config.toml
arch = "unet"
model = "image diffusion model"
dataset = "rendered solids tumbling over patterned floors"
train_examples = 97500
image_size = 32
horizontal_flip = false
conditioning = "none"
objective = "epsilon"
cond_dim = 128
norm = "groupnorm"
activation = "silu"
weight_standardization = true
widths = [64, 128, 192, 256]
blocks_per_level = 3
scale_shift_norm = true
attention = true
upsampling = "transposed_conv"
init = "torch_default"
residual_init = "zero_last"
optimizer = "soap"
beta2 = 0.999
lr = 0.004
beta1 = 0.95
shampoo_beta = 0.95
eps = 1e-08
precondition_frequency = 50
max_precond_dim = 1024
merge_dims = false
one_sided = false
adamw_lr_other_params = 0.0024
steps = 4000
batch_size = 96
epochs = 3.9
lr_schedule = "cosine"
final_lr_fraction = 0.01
warmup_steps = 800
weight_decay = 0.4
adamw_weight_decay_other_params = 0.05
Rows from block 13, named by matrix and row number. Each number is 128 + 24 x the weight over the matrix's rms, rounded and kept within 0 to 255. All counts start at 0. Numbers have three digits each.
# emb: conditioning projection (model.decb.0.0.emb.weight, 384x128), inputs 0-63
emb.202:135134126143152106115150138111151152130108143119144185174134141142153184083127099153156131148129133125125155141137155106110124151107142119110134122124154138162144129151144124160146132089156152
emb.203:152133118124129126137124122097119129110096137126104132121121146119156130129119137137117123124117128177117124124124103128135116066095116129152153120118152124127119142148137112095117126146127145
emb.204:100108132124126132144116147168134122103143131169119124142111136148123106142143134111149137141146110103109115124141132139125131105137067143154145144129128127121102076126129123130114123123097102
emb.205:098125133118122121129130138122117120103126128120124130146124113115119129136130151107124129113136139103124144128127129133127125127108139129120117109124123128129121110138121144127126129128130129
emb.206:125122135105121137133125130148067131130159119128096141134144106069097141149151116141117070124139088100114050130143153132125108102067151074123119092145130128159126142123126124112125112113141112
emb.207:200137083143122123128141139185119129099107110125145161095194163103132127115141104192114173131126124181149090124137139129102133101150100117179128152091136127152183137142133144115124126148173134
emb.208:145088168151105132124105158111103106139167155103173150160107115141119092159138141134159079152135116154145129130139138145128123113106140155110147121128128111167101182119100143151150169118093148
emb.209:132126142143120126117121141081108122166110128102143099079098144132136118129123107105115104135127124118124157133138141115128143159145164135115113166137130124146118188138099125128134131141150150
emb.210:129129142107135149103128099134143133174160144147068119146137132151137128115134136114160125109126106126121074125100129126175129049121105121127123112112115150129131155123121130130135129153120119
emb.211:149124134098102121123120136154111137104116121159080140104133147167144114152148143136098137122092128172107210123101118134155144192180131111175142127118122131140140168166134138119107142151135131
emb.212:138118126115142134116117177146104124119131131157070124154153094078155090130118151120110133117104099135131066120127107142137133078104113094104136113136114135084112071122129129131140129117122098
emb.213:174090121179108148142134119107126132120129162147107118087197105130139102163165168097164160127090130098116114100114112134116098094111150085167141139153104113128082101145095147154120106134111070
emb.214:102095163135118141090138110123121121105077134122168109156192095099150124135122130124102143139140116107122194116117129136118145090145118106115134138122131104125071077125091128181174127118073080
emb.215:116097100116142136148105146151101134112146126132131140138109117138104164131133126136152143148130148134125170116135135128113140117116144151118130123112140133092126126126123124105135116139117181
emb.216:139124129147110138117100143138162130150135129157047136130172183161113137114150137170175119117112124141117185120138125137150151129151121110153118109127111158172151171117114141110132134119122133
emb.217:066119137110145120135124122110126141150144133144094113123113074086136107113117104124124145123128110115150099135096127116126118115166151173052125112130151133139091105115130097127130110120115130
emb.218:110119115139138119125152114086085143107135125152156104166159109084128132136119095091079133120156119121132091124151121135070135171120139159049136113144144142152100115150094106180159108122102110
emb.219:040124188099118135113135111096145129109169145160050092114105147105137095165154092132105154115132107162105149127145151139113137119134112115095104120138130125107102098150124138130117124117106125
emb.220:180121151119097149118110147059104137116132152204117095108110105106138059146145133082112163133116095097116108151125121134133116112152098128091146136122124128167148070106125100119119144128104046
emb.221:119121138141117134129131129094114133133125121128101136144156139116144119124135155127119109119113127079123101120118132114134125138098101108118128126130124133135129134113107131153128135126119125
emb.222:103131156114130133106113120083054118109134144120078111112163091089162116113131122163111197112132144150131125128122133128137108049096102150086102096139123130200119087109126126139119137100138079
emb.223:065114106156092119151108122158091108122154136124123095125129094121123094149111162125100127130106109131148081137143117129159137138091123141097132109125123129161138141101121114145125144135140114
emb.224:107138106086108132123115116194130117128126131076111095095148071110126136106142112127130153139135122162127126110122116117140121109133118122075123129129153124107102118141116104103126141112114104
emb.225:066133109122135127116128138062172134113100146128114128107143143137155088143129127100187124123120128143124133130128142123135146101135116106115135125112138151086124148124113099128123103100134119
emb.226:140128149160144134161105107157106106113128149140128134098135125149091143156148107145139070127114125088130094113119125142136117159159166093150135146125115120168114143116110119155131113112118091
emb.227:109143126125140125145129151171091126143141130159115145164125135137127145135136126127133129130137125148134128129141141124127138136161117115148133149128112132161117124104137148126123150119127121
emb.228:119123105122114150133128122088161126112142134172160110126162130126120164165135139162164064106149108102126088117124079141152113111148137127156126110125124118173154106143118152133141139148151118
emb.229:126130127125134151120120116150128133168122116102160141131118116122096160125123127142170128131128136113144155131142120115133126152172165138128137132134128151138136150122123112134113132116086110
emb.230:123122139139129140113136137133127117099132137111135113126153096135136151120141131121140121134138111102115135118133114126111133082106112154133128119132135122136132135141117131129136129117112107
emb.231:140126108122155120125141116101132127123162127133122167078116146164113116114138118045142090112120128172166091104111159131161137109135086129160132155103129138130135119109081127148138143144139141
emb.232:131131128134134128124128133135145138102107124091158130091162108154145126120138124118121148130106118176122128123128132128107124129088133150149132111138118133108129142109117115125149131125130129
emb.233:147113090133115141126132121129092132143106123094095132144170122107163144115136089132140138143124134149137132125147132117100138155205129137132126142153154121103116128135100104128138138116122191
emb.234:149121150132121120135121173118144139131106123108140131107143132102113116118126140130080109145095131152124140137136135129144148097127129113116152123120142132078133110096137137154103148129137133
emb.235:182113160127105107132112118110134132118128111152108103112150121153142092135145136143098158132124119163133097142153100140139098110106115128185115103119127124128185146152162158129141145110122150
emb.236:088141108105107114119136126145118112122123123139108165095070129136169135127132128169135130132112149194140151136134106140146113058114109130117132113105131097106143083139139136083111142115125127
emb.237:132122156140127125138151133112116132127126129116130120126094083113123098120124122123130114120137123125122144133106137119114139137094125127107131146117153134150109121127131114138124137114122074
emb.238:104115108126122134117118117126118121112128139121098109125148128158126109136148113117179132095135156145108114138142132125107099133133096127090132126144126120104118149110104114141134135120114141
emb.239:135141122133109151126118111150135125128113139112116109129129110110137133146127123182162155103112090158130138118149115118131126121092133140166128130127124132107119137147101113152105133117104086